config.toml
model = "image VAE"
dataset = "seven-segment displays showing three digits"
train_examples = 97500
image_size = 32
crop_scale_min = 1
horizontal_flip = false
translate = 0.06
bottleneck = "kl"
downsampling_factor = 4
encoder_arch = "resnet"
encoder_norm = "layernorm"
encoder_activation = "relu"
encoder_depths = [3, 3, 3]
encoder_kernel_size = 3
encoder_stem = "deep"
encoder_avg_pool_shortcut = true
encoder_dropout = 0.05
encoder_widths = [64, 128, 256]
loss = "mse"
latent_channels = 32
decoder_norm = "groupnorm"
decoder_activation = "silu"
decoder_weight_standardization = false
decoder_channel_attention = "eca"
decoder_widths = [48, 96, 96]
decoder_blocks_per_level = 1
decoder_block = "basic"
decoder_attention = false
decoder_upsampling = "transposed_conv"
kl_weight = 0.01
init = "trunc_normal_002"
residual_init = "zero_last"
optimizer = "muon"
muon_scale = "match_rms_adamw"
learning_rate = 0.0057
momentum = 0.95
nesterov = true
orthogonalizer = "newton_schulz_5"
adamw_lr_other_params = 0.001
gradient_noise = 0.3
magnitude_pruning = 0.3
max_steps = 12800
batch_size = 256
epochs = 33.6
lr_schedule = "linear"
final_lr_fraction = 0.01
warmup_steps = 640
weight_decay = 0.02
adamw_weight_decay_other_params = 0.01
Rows from block 6 of the encoder, named by matrix and row number. Rows with one number belong to one channel. Each number is 128 + 32 x the weight over the matrix's rms, rounded and kept within 0 to 255. All counts start at 0. Numbers have three digits each.
# convs0: first 3x3 conv, stride 2 (encoder.blocks.6.convs.0.weight, 256x128x3x3), inputs 48-55, a 3x3 kernel for each
# convs1: second 3x3 conv (encoder.blocks.6.convs.1.weight, 256x256x3x3, transposed), outputs 54-62, a 3x3 kernel for each
convs0.44:183128128168179177121105128128081072164058128171097106122128128128128128104128061128128128119139125091192128128149128128103128098128034159098143128094092119128128058138085128128145117103128162147128159116177110160148
convs1.44:168148126128049166128094141128024073139078122045128165122148152140094112143128139071151117140128097149128128128180111132102128088098060101175128180133128175128132153166148174057132128169179088094129128111086147175145194163135181128128208155120
convs0.45:201119166125128124149133144162155124158135168059098128182128152094068128124146031128135128128085070103167128129156096083150073154102128144138111128128080128134073128099128047136174128145128128158128084131128128111128
convs1.45:157128128072123085128103128182221091128131117198104157135096117128099140163069209153187128128125028092128121174124161171128128082186115123128128168085128168128085144128119189128159124107128085176128160128119139141128128123139128164128137071128
convs0.46:139157128128185144185128128205081164092154185177092128105139128116181167163103128103178148085128049138128213165099070173158190087164128078142128147128128132128128119088128128046105156128182133144142125103128083122128
convs1.46:148107128085128128104188118128096128134128123128128062128167128137130126102109187128128055185128125121128101117115153121100128128128128128128102149087164129128104073089184124128140128147128058154047128138128114128156165119139128069090158128206
convs0.47:098148081117128128105128138130179209128148102174157155143128126155184128146123141072229136131168091134164165128166108128137167091128142086134094103128128200128128128218139160102161141198128128158128078096099161128111
convs1.47:091222151128169152128128128093086189128141128108128128116042079128102128103128194153107134128128128128128104163134100179089128123065199128175162147128128126128128128087098120128128135128128128091114206072113099200130089128128218067154128158212
convs0.48:128119128128113104116037128113128121126143128183092091169185128128176107128145128162134156163128128128147117087089128092128116129133128128128131127092067166088098155096120192179112164128124128128078150116089167105163
convs1.48:117234098101150128104111087128118162125170111013120055099169144154132133132109080113128181128077152113128128095128183141118112128177162108113128120098145121119128085077119070140169128142153100125202151128078107081112127141165137158127175096125
convs0.49:118128128128128174128182128126110128120063194122139075128128128100153128127240128110128106078137128128048143165108128077128128117192120163138148128128118128128106112128176066148105143164142110128128128128128093152189
convs1.49:128143120128065131098198047085128092128140100107188128128128076139141131183128187174087110128161138071108123128085128124148148128128128119154128152128142218128158083119121126117175056099146138128128128128128090140098169196134151112147172128199
convs0.50:128128115203099128128105096198099067067154156128128123128082079128137170128071141174157135128128140092128128137181056079096128197169151129128160108125128170187200144128128190109158125127128145149128097171075138160128
convs1.50:088128128128071128078120128128120126173121128184153076068141167123128127145145137128167152119105162128128068084128081154128128140128188128128043098089154117128123128128176142122128138179128144130073176134089176128161128166128110064128127128120
convs0.51:045131140157172172128128115068128095128108128133107128091107128153128102115128110128107128186147178128163128082136128128128162098199149128165147210164128128052160095124128128077105111100113096128059128128135101106094
convs1.51:118135128143087157135173072128192062099129078093071128100060121152128128185181156160085133138146124088079062192139164124092130128138073088125128199193128173165128192128116131162087108070185163128128128173137050128133128155100152122166132077157
convs0.52:120128156117128129211167161096128128149128128128047137124112115130201096149079162141168133110122104159184118128128090128139128128128160143109153113128128136117134168128096093122139133128150128100093098114161169128090
convs1.52:126142055109128107119107161146194147128133128153165128099066094128176128168115086119096129094084128128133116068200128137128128118123128128171161060170103192137052102190118128128128183115071152106183129169152143128128155128077172128153194150145
convs0.53:164144128128118149148109157000065065128088180098159128153117070206098186105228134097100149128131128132054128161128070156100143068128128167128138128169109128128156140098097097119128136090128128074079128111165104149154
convs1.53:147128193160128154128096173112128085122122125128128128135154141128232128128181128150088108093128089128137128086087128124199165192128098174128167118128183110138128127135128138211141122165154138191128117119195186061128104128174115128125128112114
convs0.54:118147156128128141125128109128074080128101078128128128170097091102174138100132102195128098178121131125128101082144128115128175128180128078149123128088158128128137122128114128115113105203165128128142084104145128109119
convs1.54:116128128077164151143079113124140128125162128117128128098088128115092128147128128091156102125139128081128128128128108186137147166128129128128128091173102153144149131154108128128174128120128131128135128093128188073128128128189128131125149132144
convs0.55:128128110121049089091112128128176140133186148188199128123128120144128128128094172128126128128073128128108128091128121092099128128128130097109130128128128096150139128128151068128128120128128128128128206129219142128148
convs1.55:128128128085157080175111128143144128158128128117128128113128136140128131161128128086111128139117162186179155128125088129200091104128128128159140191128092128114160139083091113128128189082128181104143142128132131128159094065072128134128128128094
convs0.56:136128137121128160074189102153128128126096128128128128137119128128159166128120161181128144090147128164094098128088158127128128128129177128113073117082128135113105130112128128128178118060110138130128156119128097154148
convs1.56:116123128070128128154128122187140134128168127128177041128128115114162158128027135147106128138152153076128196156100168035154130086081172128121128128063172100128114128071128120118056099094132142187128211147128093128128139128139168128149128164056
convs0.57:175154121120140121080128128173156127103250076097063103096150163159150096140128134110088128128112116102129150128095047158054022079116128188149110072094123165083062098160116149104162128122128076128082125068140120187084
convs1.57:143128128128128123125031128128128085128128079149075162159182185157128124128134099126212128128128169210128128040128118131124087160101212027096157082131158128103128128149069128191128167184082095144128156148128128128106128098128120125128103186151
convs0.58:144128099101153129161106183128159118128127136182164180193144061128158128132065192112083128131128116105159099128114175128111161149124134069037128180117128137159128150128115082148083128112171069157174099136156105116128
convs1.58:156128084128158179119161030128080128120107105145083161113128084128164126093157128106077123129064144178128124081138128158075172122128136170113121146128124149070128128093136060114128144152133133152128128168176166128130139154182128126148128137104
convs0.59:091157095157188174128128119145141168081108088138128128128177153139128166084152128194119078122128186085206128160104151184142128107132149095172070128128128128152170167163128056150128130174097128172043128084089082128148
convs1.59:140090072140128154219158187128110128105076128106128135155128128128128095174150097133128108148125166128123128141097103128111164128195106063128092127128128088165183128128128116128128191128154233147151150075128153088125128137139183128099128128128
convs0.60:130167155127069096128128152106167133128069091128181099071128101128156128181051128128092183131106160116130128133128145099098161165128154079063128054052128112107065128090129070129160062178128128126164079146090097159137
convs1.60:102128142133092174131116178128103166139128128174128064156093180150156133111128132145207131105115129148084128128166128128142144159078128128119128058177184128128128119132128083153186214128161130128100186128214085128128156154140179150147085099128
convs0.61:072074128159150124096128168178190151128128128116128128095165128108088128128188141128196169088092107172160115160128128104163133163176167131156070128177090178128094202214123099118164083133085202057029111100168135189144
convs1.61:179128170128053128066128101074079164136175128128128172133128128125128151128128133098194128094128158118128056116084098128084128160147102128136146151156031128128128122137108153156128085128134128128128128128132116111179183089128102051128113142146
convs0.62:128085151128140069101144149094133130128076068128135128128094145142135128128128126124173128140129158150147131110128140128128099134128150164075128155171128112128142128140158081155126105132158145124128096128159149183128
convs1.62:121147163062128108128130128132138117156114178128137081128115128143145060059166128128120169128128085099149091172133084122119128159104131128085153128128128128128128128082128078147128096128128128128064067128128202175122032135159167128166171196092
convs0.63:128128071224138109122128196128128111103103138137129128182140128179183128159128128130135119116128174115086156128128128128138128182111197149084121079151194129118179128098105050161170128138130151204128117131207132128191
convs1.63:159095128128104114133080128125148106207127115134145128084087101128128128193135145102205117175140146192088198128128149147110172140128167128148144075182047102128128091128128158128130095128161128065224161151128197161108128137050159132099061173128
convs0.64:079166128160072060128068128190067160066108130136128048128058154128157128128086028128128146167128123128091149128086131136170128128088184128100167092167128128128116128128185140103163071128128113213155128150058155128120
convs1.64:128152170128172105133112128128128128104143128147171128050123128094145104171089122126128128160109068152149111128116128163173229062128066128128100128147192128188113100128163128128123128128198128088132128184128128128143180154245181185175128135119
convs0.65:116128130142128149117128133128080177081202128121128089167128087104086153144153079134053155092128084128128107147206110128247052128166128121162065152054116152128153065126128128164075146135128145130128158170113128156128
convs1.65:104138129167155157137174128128128128128134178128072176128184171128128126128128128128151128102128026128128208138074080132131094095101111128108179128095123187128128161128065163077079142187205172109197152138130098128188065135132099105103129064128
convs0.66:128128128128128090106109128161149134145157128128193128128128135128143067128151077128128128128128128075128129115118141074127147128150099113144057156165151121128116113128157128106086128111155071181163128118071165128147
convs1.66:107128105130125128108130128000145128104088128225089128176170159112124176173128218148063128128120128128128128109154148128128128165067128075128106128107156189173094203089083109087161102165128156116163132052096128105128128129128076128160128128163
convs0.67:128171175120111160173128107162159185152128079113151128128139081119084161103213062140059128067128128056109088128128147128128160136143111106127156101058059144128128128081141041130128119174128147128153165163176097147128
convs1.67:093114169081081062074121119026069101076128101128119128167187174093128109128128143128065137075109141106128152163128128168128128225128127169069129085066128162187104164128128128081094112128128168128128207135128128112128128111128128128138128163128
convs0.68:197119089076176167128094094111128146182092093140112138116089157136150110081135128164107132131135177157213133072140128128128128128128128158124151159166128053128179060101128088128072128152080128126125193128094128136159
convs1.68:128139135071163128182121099156128128128130121149128128126128140175149126128149128128103128159147071121146128074131134182128121148161128128128128128139228174183102067166128117128072088110123158114191033162123107128136088139128108168128050128128
convs0.69:139128194142077128116122128128111118128138172109162054128129128128179170123178128142189073086094127128105081062181111086128142128107078128120171128128185128128147126128128126128128141118128164137144189130128136111109
convs1.69:128131170128169126143154128170131056128096128128112100123128150048149128130128141159128207075147085112128073127074128128126120057211119130085128118149128134094128186072128104128098128111157128143121142128090129220128114114116195128114152128177
convs0.70:098158091111128128191156148128079083178128231128092128067181128165154091191117061119114163050140084128128136128128112168170128073093103128135111128113193123128128067128128123079093116128098172128147084101128128128128
convs1.70:140063166168128151111139078108133128161187098128128158095168163128126095128056128173164128163128109124098103149190147156151089183128146152128128167182107128128128154132167127148168192127173128170170159185150128093084128128148144159128128163128
convs0.71:183210152128078138128121136160124119122151128128144088138128080050128146128192075077134101105144121102156128128143050125143128170130128190084128096201095128127109108121070180128197136109128128092176068128128176128096
convs1.71:128128105090165153176138128091128160100116128107128064181136107169171128128220128134102178128178108151159128128161153128128128085128128182091115142128128165148095128128118128096118128128149128128128094084161160165128090157128152121092137014117
convs0.72:128128146108116090085140091062150120128096134126128128047068128181092128105174124117128128146144138087128128128108155131151138170100128082037092127156131128128172072111137055133128124139120058143115128151105110122128
convs1.72:128126100128128094104159095113091128103128145200115146168128128150165208128141161144162128116143128148128155122132128044086149121149128125128164151189128075128128033117128105176123115152169120164141128044083108128158122154122166120128128128157
convs0.73:198152128128108126181161088128084091138131128100183128172123128110095124142128128128128128132128128128128121197130109105128128137172167128131128074160086073128201226147114159128128102135128116131092045128073090215149
convs1.73:161191089111178109128115116128167151136128128090131195128124128128165147106128159128112148096085128096156150122144168132128153128125128128124096142128059128128128128128128187126128126128102096130114132128158159098128128128086128111128098152161
convs0.74:151191120118128157100145128154128128128128129167048090123128128128128128146128092118086128128128158123152128128125154128036155128132142102076159121171107155108154077128197128082137115113104108128071222122128128039089
convs1.74:187128077128070173158151104092128144070113146065159147128135111130113142128128143128101165128169128160128194178221123158072106143102123113150112116159130128108042128119121128097135190162115102102128138096128108105128090191079130200135171130128
convs0.75:143135128128149162108104087128128174140180170128128128128053149138131128128128143128202128104128129128171112128128045122131104059128149128117128104110170137188128155128164180142147134111078079128122130121134146128159
convs1.75:069144169108128127059049218139083128088128162092166159132069128128120178128124100068108128090128161168128078128191142123103118128128128119128198128076059096149181172090078032128128057056079060128100162194128128165128059128174128128184141087104
convs0.76:011128166128128105174066128128123135128141164128061115146093110182128141063155153168191182215136206128151155152128070107132109123152090128109128120133128082157128128128103090210128139087209128083128154092144128218121
convs1.76:109148138208162128096128162181089137183128128183101128131099190133125101147103131137108128128161128080075101166121128065157128142157124192163133162164157153128101128113128198206109128128128027132105128077080128186120174155128080128164116062160
convs0.77:205128161128105128084121128072128141164111130128068186091139128175128133173137128093128089128114148153128168128128162128105111082128154180128123152128128128209153152111128128134085137128188180095073128132114171076125
convs1.77:158128105153128128128197134128153128128164128165239136241139128128198049128183109097190107128085128182163111168148145128138185159147128116128165187166128127132112128134128165128128111161134097125128114135128100086157170128130128158129128109115
convs0.78:180100176180150124172154164128148128128122128128158088141122136100128113128168110097127143140079164124108128146141186128128128135170133082143126132110128106128128080133149046119112135187128139128148078138119128089068
convs1.78:086128158156128118174095107092153108128128128144098165128113145087128152172128073088149100128173128128114173126144128128117117128165129105136128184128065099170173161123128128142140128191107140128117135124130128099128094088083075128128119086112
convs0.79:149168118128221128070148165154128128097128137128128128140165128118179106161127099080128131124129177069098131128128167114164116107163039187194075087128082128015131110122105128150128155081128190128158128128068174130084
convs1.79:104125152081171079180128093128112096073080193100128110094147129128128162076128116157168170106128149128084167098166128128128145060182111149103086128128118151159128110104060144128111124033175089122128155136136128154154168166108071081146219128128
convs0.80:128156154127128213088163128087180091099158165107187128128128128151128103128131176128116128128125190132053128128088121061128162128159128166168192147121186128128128097149086128082060157124128119133114158095139136128079
convs1.80:128035209118078026128090160220121043167053128094058176128192060083157135176198128128128114128095106144191128116087160187183161128128095136128128116179162163128106142128187090128124151128160152088101128128132128098128083090087173218170163110088
convs0.81:107128138128181108118059115114165122128128109169128128089094078128102145128095175131128118116128113135185130128101137136128161128128150198128128129128128128080128103187127162105115128092128128111141162125128124128109
convs1.81:128128129128166207135102128128145128132128189128128124075092128178128128090128149128128100128128128117128128174132155101128128144071128128145123128111111067158128128126073100061169128178136128154073128059103160128129069111128138128128128082103
convs0.82:128128127104172120087128128128130104128176128127128175128128112128094207105128115128120106132084125052100128192033127206181148146150147095128132062118099092128128128128087128135187128070128114128102128128161185126128
convs1.82:147090128134155143121128130128190128128128082108104148097133144081045091128128185132110133128121072128077118128146141128128128083168075129128128143079076128116187128114128128092189128117128117142113140128141128128152204117128066121128195083086
convs0.83:179128128128128063085128150128106166119108085061076163128123134115149124128161128099121180128087120115118177185111099142063128128162128095128128135128128168131128136128209125157108138138128128128113095107184091103195
convs1.83:128048154128094188128151150085163128128128128128100053164172063120117070174010128105084091145128157128179123128198174111180128128207149128128092164094097087084094128128183128132133067159128174128120159146121156128107128204081089133089168128168
convs0.84:104132033128090147067134128108141103175086128088128107107120181128103128128145232156110122107114098128105146185076140091056128096117105142099093159128091128128127103061128120150104128138093128128078049128109137128194
convs1.84:144128128120118153097112118128075143103121167158211084169096076152128073128128128122136165154128180137128148098168116158145128163142116125133128128166142128128128128128105128123165106143128116181173128128128140164132128128101083173145052094134
convs0.85:113164128119081136132128108089098128128134089128128130114136115128128225148081145112128115151148109101128128076153138128128133089074105184091181121128141128185104164105099076128217130106115147145139160166128124101079
convs1.85:128125071141107188120128158068128129121178151128128073128116128128088159128128179128083106128112189113128128128128178100166128071063179128128143128144128152137120128127180137089163074151128128128128128089083128163128128059164098141191128139178
convs0.86:119104134118150128196154128175128072107134219089168128072147075162080102128171089169210149158098200121102121107128128128137125128189128128128144078152125178123059106097162128126120158128128129128131128128120101129128
convs1.86:128190104189148128190117128130128138118176175125096166128124093132128078095157197125095116128128128095128137128050154128144128180128181128128125142132128091128110116114128185128128128128128104077117108128118128076156152119168128128128126128065
convs0.87:126141142187128140177128143102116128128128128189128165140179128128232093172128191128100101094080109128139128181119128128144098128128083078122124128092160128080128134138107128128128154076128128128189070128128165182174
convs1.87:096186128128127128128137128131057086128066090134160141155135139187108170128164160128118192088128128157135122146134167207087174103148142128128128160088153128165128128072128184128140128168084128152080142128141117128109128073128107128084128127128
convs0.88:148087103145128130149163152173128098160128117128093128099095133132121084169128106073128123130169064133060047163155125166128142128085050150076149104110116172096112115140129107128139128100179128212175128131128128107131
convs1.88:115128128113128128148102099114191134128102075114128147123094077128194104128169109103184128128109090103118092048153128114128133135128128128141128075109139125128148169128158153131128009105128128079128139103157128128130056160190128128157127212136
convs0.89:135143178080157118140105128082167143133128181158130128128097070095128073126128190152128159138119160128156126128121128128105200198171164095128128178140128128128128130128097128128136133128128128148128177128145128128059
convs1.89:128064149121058151204078126128140094128128088171138128145106128118160138147081145102112118102168115169092128095034127124183181128113133128128128145128089141128101100128128128147157142163128117110194153128128206128117154078071120097069141128116
convs0.90:151151102116180128095179127128128061103137116085187128180128082128203138128113112183128121128128102128162092128067128132128183097134094140128137128128150187142136152130104128133181128128087046123111128154077148128128
convs1.90:094101081092084081189128129132107128128202115059143107128096126103128128151086086216147174164128108158128173158113128110128133118128128188179085094128194128096112104143161128101128117128128128175110077108157117126128181106165128152151128179147
convs0.91:111077125183128128143097230056167131179128088048128088166137131128163128145137107142128136096128128142109128128088088128167128128106118178134128113128128075083128097082128130128128114150081196129087128178060103150148
convs1.91:128128135122138144152068153128128128074184124143128137100159079171077158055170128128128131142119112128162128171128147115192115128091128148128123067141145086124127145128128128110144128092133128104181133102068128128047071128161145159172178106128
convs0.92:128128103152133128194128128128138148015128091167155116128116128158228164128155082069150119145142172142099128197143162128141113138128128112078128128128128086106120128146190046147128128022107156088071128128103128128111
convs1.92:090097128069148120128154077128162131123173121147152128136190128105146128128097131052148128128069128167128133128141074123128155087165128131128150137174090176133154177122234077128178202069156141153137128118163108128139131158105100072124105128159
convs0.93:128182101128128124156180121128089138090128094128097145128183128128128128114154121121128097128139128095173146137128187155128095126184092128128128079160169128088153128065128128078118137181125116128150131090146109128147
convs1.93:096170113215128128157096138092128108178128128128128139152100128128128170151128117105128128032130086147069163128116128115073028128128168128128164128149100108135111121128092132128076175093155128070128128170133128128148064128112110103184128128147
convs0.94:128182159128116088128167090080133149049128128101120127128128128157128159157117128098128102089063136128148114115127170112059128144128128146061128049133130128183078128128128087079096091128128122071152100128209124128158
convs1.94:112176128110128175100201128155082128116128128128128175144183092085072173128179137181098175143040132082131143151095172128130138216166161128128181104048093128158156112128168161128185128128168128146120187169147096108150068107149167128165099173133
convs0.95:132121143172128069119128136106093109128089128128084152128165113160146091078095146160155197171128238089128128207149063128128172119151128128091125116128128103114088181167126149067128114128128128128133069136035128102119
convs1.95:111145115097128128128172097128110175105080157097184097126127128124128128128128147128118128128105128132117168161101132105076128034128147082074149083071128090135148128128152179191188106117128064164106081126117091129148128077209128210084155128096
convs0.96:105189100187185136128010123121118100138062138162114149142128166215124127131128128080128168084128169192069128090180131128128128160150185181101158083159127088113128167151081155202114128128128141128128071108128112128134
convs1.96:128107074128128128160131118064166133138128137185128088183128111156163108156141128127176109184092162128159156089060126114114141128123084136153099104128128134147219155141190179142163080128163128094128169128101168182128128177123128115102144169127
convs0.97:160128118094137096064165100199139123020175112128128162174103128084096083176136086153144194128124136124142187103107128102128147124202128128128128128128122128165130155128124134128064102157144137145078124128128155090128
convs1.97:172128110167118198126128133128089058047128128172065141128137128170157145197112171104128128128128128128128127102217111128128132206125133128128092067128128131076222128125042106131128128128142121143072109128105151085128128116118165180128128196128
convs0.98:125204128110128091179128139117128096105135128155162139128128128159128148107108128147128097128128128131124158169085128124079128102138067119108128103128070135128087116135110128136158128128128128128161089154159142211125
convs1.98:164121094214187088128128076063128139128100128100128129135117181128128091055146128146102133134091066062100154113191103131060128128091207144147215080128181128170128150114158121128128128128152115149077117185154094128141128128140096155061142170141
convs0.99:175141067128070128085128128120099129132130128128128128128131148137039128164128128112106128128128122128170163100111128140095145147156094105128131154170125160104152153099128096141128177098128122145164156128183134149083
convs1.99:128126128112128157160093128095180166104159090099096106128120128150128197178128049058167128193149151161128128132128128139109125141128083151195128121128172195128128160070133128089128128136128101096056122128112101128136129104101152112171164142142
convs0.100:202112145128116066122128125128146128162082137081172128128134113127108128170128103128175128098075121135128128128153157062137128128128085098099057128100092128128171123083128137130173077128128139062089127124116102171128
convs1.100:200128109128128170090128128145185128073128128213131142088128128128128134122082155134164128184133159195114128128141100193128080156108109114101128128128128107128085128128168193159128126128126182156130179115064128052121128139124107152121104180163
convs0.101:061128138108128096093088085196128165101151141128128128114076178078128105110162128151172200128128104073117115070085082108128167094178128205071128136099120128144128186079128054161128128150079140128128127132133128128124
convs1.101:064128128103076124128128087141126128151170128128107126159161096093091128130115105111128128116097108068161174128100140128085128088169163117069128118083129057128128136156207128117146128128095158085160085128128109152156166133115168128211128128108
convs0.102:114126128182128050128028041128128076107128162114083128207143104140144128081128093074180128057128118180128102128133128035128065165062128098059096128133128138178111111146128184128128128113117128128087205147128009128115
convs1.102:102128099152146081149128163178089109072128158101078111058128128128095232106103044071120099128128165071110114070117169128050108127148092091139128128128105128136167128152134134128065128097128072196090179128149175121082122128115136122128128116128
convs0.103:111128162093128128128149126136150127151123128116116042149085113128106184229121095128128128140108183084128128168140124128176128067128162102107123119131128177091124128119164095132154073143128128171158127128056153126165
convs1.103:128128100128149146111115096181160151128144128116128161128177128151128128128128128128138096128167128167132066169110161147128159128172128128151099128163163099128128133096128100124093108141168144076085181128155128089168102130105128146127078060128
convs0.104:145079128140074128128147153109134132078128179128128115128128128128146091094169128129141128225167057128128102187066128121128089152131057104150165182117174153043116087165148144128128147096057159186089128120118140071128
convs1.104:188115128138113132114128128148163128105128127100128128163128113110178042128128118141054104080126059186179067090128186143099126117177210106136128158220194236132164114079171128133128128128152164169128174149182100101173191128122128128094092131115
convs0.105:128103128175159179182089176119165129144136081118159128128165128128113128128128126122128128114128150121138144128128174182128170125127122128128128128118128094126128186128201085128143136090128108114108128112192067128136
convs1.105:128140150082128119105128128115111092128168156128128108115131128128108144128128141128128163103054190165134128177128107137184128140128119152087123128135082134106126121128107159128128060087094095140128128098110095143193102157129122024163128122091
convs0.106:128180099128130094139128095128128148046139128128104093087134164122128091122150128128131170069128128168128112115155168138128128065117128128117128128169127065167128130133128128150128093143109096128139128084128111150184
convs1.106:128146112137128128128128192101115145140109128151128128110101102128128102120128128128052168128140104128128128128177175115142128118165065128137128143128090128148112055122128128107207101110100128096162158128080130082157139128128167217128128085122
convs0.107:089156080128138100112128172128150120100128196128104146128121128030131158138069139167128128130065165118141184128202155149141185087128128128110192150128128067168128161144115152090186071128128128097150128128127128124167
convs1.107:111159094184166160128128128163128084097140102090151136128199113152085128128128103128128155137059159141128144109118137128089139064128128182029128104145128128111222128143145134163080128163109104173128055128165105164128109092121128128096167064149
convs0.108:128076078151241128112067065115130088191212121161089128159128128070128128128173102095128124125128111126128128223118128128180151124118128141139128098128128045200073186061115123130128146156097128128091127099082076128080
convs1.108:128135111128082144145150059112084109128104096134149111130095086070121158075175128128156093207114097164144115128103128145153128151169128101128142094128128176130128147128176128106180128140109201160136155128128116135128128172128112172128162165163
convs0.109:152128164123104200114090056135128128110128128128122162113128128149128162128062120128135138106128128150128128167086229146109147175147128128074128147162180148076129134123150190174054128169124128093128173085155128158070
convs1.109:136085072128102050156128128128167128103104111128139128128100169175128119093128194102128128130167128086153128170096127129118151169101177089128133128133145128128164146128128082128154128037109161144128128128156142128097114128128185111151194164142
convs0.110:166149114219130169133142128128128103048128103128120113180132128161076157148074089162152148094117048113115128128174071081128083106128128108161128103128128179128128165075183108128128102177128130158130128110132128118142
convs1.110:128131104128168132105075128102128145105156143128128128080128132134128139130118130128192161128103115128128098154086128128128074152128088087080128150128118084174087074191126065128184128045090087128148134128144146128207105041174128104127128146134
convs0.111:128081128128088109147137128092134150115112128159166136128128074128128130066036128128138188128097113158128152168128097153120143128181059151128158128146175138122128128126075111118128183128128055102153130128128060129139
convs1.111:130208128185100128079095207066061114114146128100133088128128148166128127128128179109167128113065153128120128091122128083094173165077128178128128151099160154137174127133147128128148116127158103107200128128128128128161155084120128170128144128129
convs0.112:149103078163170105128093096181143058128126091175128128128173085141152069154113128117128173128153167128055128159128072136106142093139120128089119085128128128192128184128157141125129128166107128196106128128130091127109
convs1.112:128128062128128151119141101077128170098223141098100128128114047154175128068083119087197102154182080175128115078128091162128128128226055142132113121113100123128080085128128156083087128105176128128183091221093129111112194130123128126189103128128
convs0.113:135128128105134119146160128101047143130167057176122128128128127102191134128141127089128146167128122146128096165193128128176128078122166137128029128150128128202128128137137128171127175128084174084128091128114107181153
convs1.113:107091128128128123128134145123080151123069128122100136099128148160128128128178132070073128170128079154094132082128128128172128172135143162157147128102118139128128104099090166156093128128128159073097155169128142173065179134084128127116250140180
convs0.114:128174144099128160176117082135105170079132136102149128141059128122124128102128102106064140080128074128128080140104128094110128148102128128126128078131128128141148157172090118139139154087142243132143094176128100124236
convs1.114:135121103128096141170077105128116128106096103180078112128139171170128128114097128128128098128145167128125128089128128128128129154164141128128091171128128098094168128084128142157083128119128122079128143147128128166059108150128128142128159169128
convs0.115:128128088142128126116101128115092128157128143123170099136108074104194128111128162136192178137141128095080101128121128174163044128194112091122157128128147128128132108094128120190121057082132128124093084128128128128163
convs1.115:198223118167125123225168123114128128076128121144069091159128128128135128128128095128128139128132128090084128128142128128186149090151128094128091128171077111128141128128128128104208119128119162128128079204163128164128128194224127109128116140060
convs0.116:082158091128125128061166128128141118128098151128128132113128128098166128076128177178066192128110169083192128133156108066128128128193077138135129128166148128095216086128151128104091177128165143128128131106090128106053
convs1.116:128128034045161103118125128142104131128061128103152138191128109112204201107150159128108128128128156094093133170128128133118102142200128128128144180128128128111131128071039049135128131102092169128125175073168160128128110055084134128128194112128
convs0.117:128141058128096128128086128150161128104077129121165135099071128127128196128128128103078141128074111092128128128128128132083128152145077108081160142113074077128128138128167128139159144119128087128100128054181128128208
convs1.117:129166128128128128128128136156099128088100094128113081162128075103071128128077100167159180140128115232129128176201067128147128209128122101205164128136139079128128128127128154088113186141129141160113128157128128128128091128120158180128128128117
convs0.118:128128133204119173128147128128128128096150128139123168062151117112207157078072128096084128137087128141056206119200128148096128075128094128128128091128155155128097123166128128128053096128128106127175116085110089128092
convs1.118:091047092157185128119128128128128126092157190098128128128131217168157128127147128128115161105141127126210128091133129139160124153226132128128099075157128128136145128143090128128128128138131169123165130110066128174159063089171115128128047114099
convs0.119:104207132128128128128128115162114122086108073135128111089128131065109128128084087128191128128128119148115104128146128080113128096170113134154086157128165111182128122141149104128079128128094128155075128129116182128163
convs1.119:178128072128192128174234176161128120109128108123187142106078128140114128128160088128128101128096128128165080148136113146133114131045148128128128083128164162111160122128128138068097109144146198175187149155185153122143112162156128175115131128197
convs0.120:158101128179120128125128140076128168139180128133152128128062239165128128124131128130119128080098151128128110184128183093128128111128145128095128166128122142091169128083035086163121162096184178149128217183125144159200
convs1.120:156179141181102128112118109137093136113121094149128150128093180115128212141128196169142132119094109128179128068140178163085120128128156128129065042128140158036189128118104105128128128118091128064128128128093112128149095085162118128201128113096
convs0.121:116214128082038089147128079089145137079077128128129142145136128064092128126164183128126128128165096128128114167128144168165120179161120128161128069198128154072072128156128128089091142132128136087163190122120154128128
convs1.121:150110128128109100121128150173128170126136120128117069109087123116128107174128100128123128144127192128153063170128122128128047083128082161140093101089071105126091105138123128128121128128176078128111128128092171090090091105188151128128128153230
convs0.122:128129110117176106131116128116082128128115112167128128128092106128155105144067128128061173128128140128128128128128120184181085106128128128128128171128188183092171098063136128128128189124065097128121157128115195103128
convs1.122:149165114128143047076145123128068125039126102128128167102097128144128050128171093146145071147143128089128086129070165091104146030106128145138162090147128144128128166141111131073184128148101090123157128159170128128128096128083120128133105128096
convs0.123:109128047182168141186150128128063058140128109108166128128127167128128132071128128140128128072186107075180142070128169128097128151128108103128128149175113074155038088128128128140128128149090190129116227128160155202096
convs1.123:087130175128128126128174230188128128102089128115117152116171128143151091128124128129128171128174063147106138107096106128104057116155057128126093147128134165185133100106196082066128117128131144128182128081125128121115121126087143118132115128128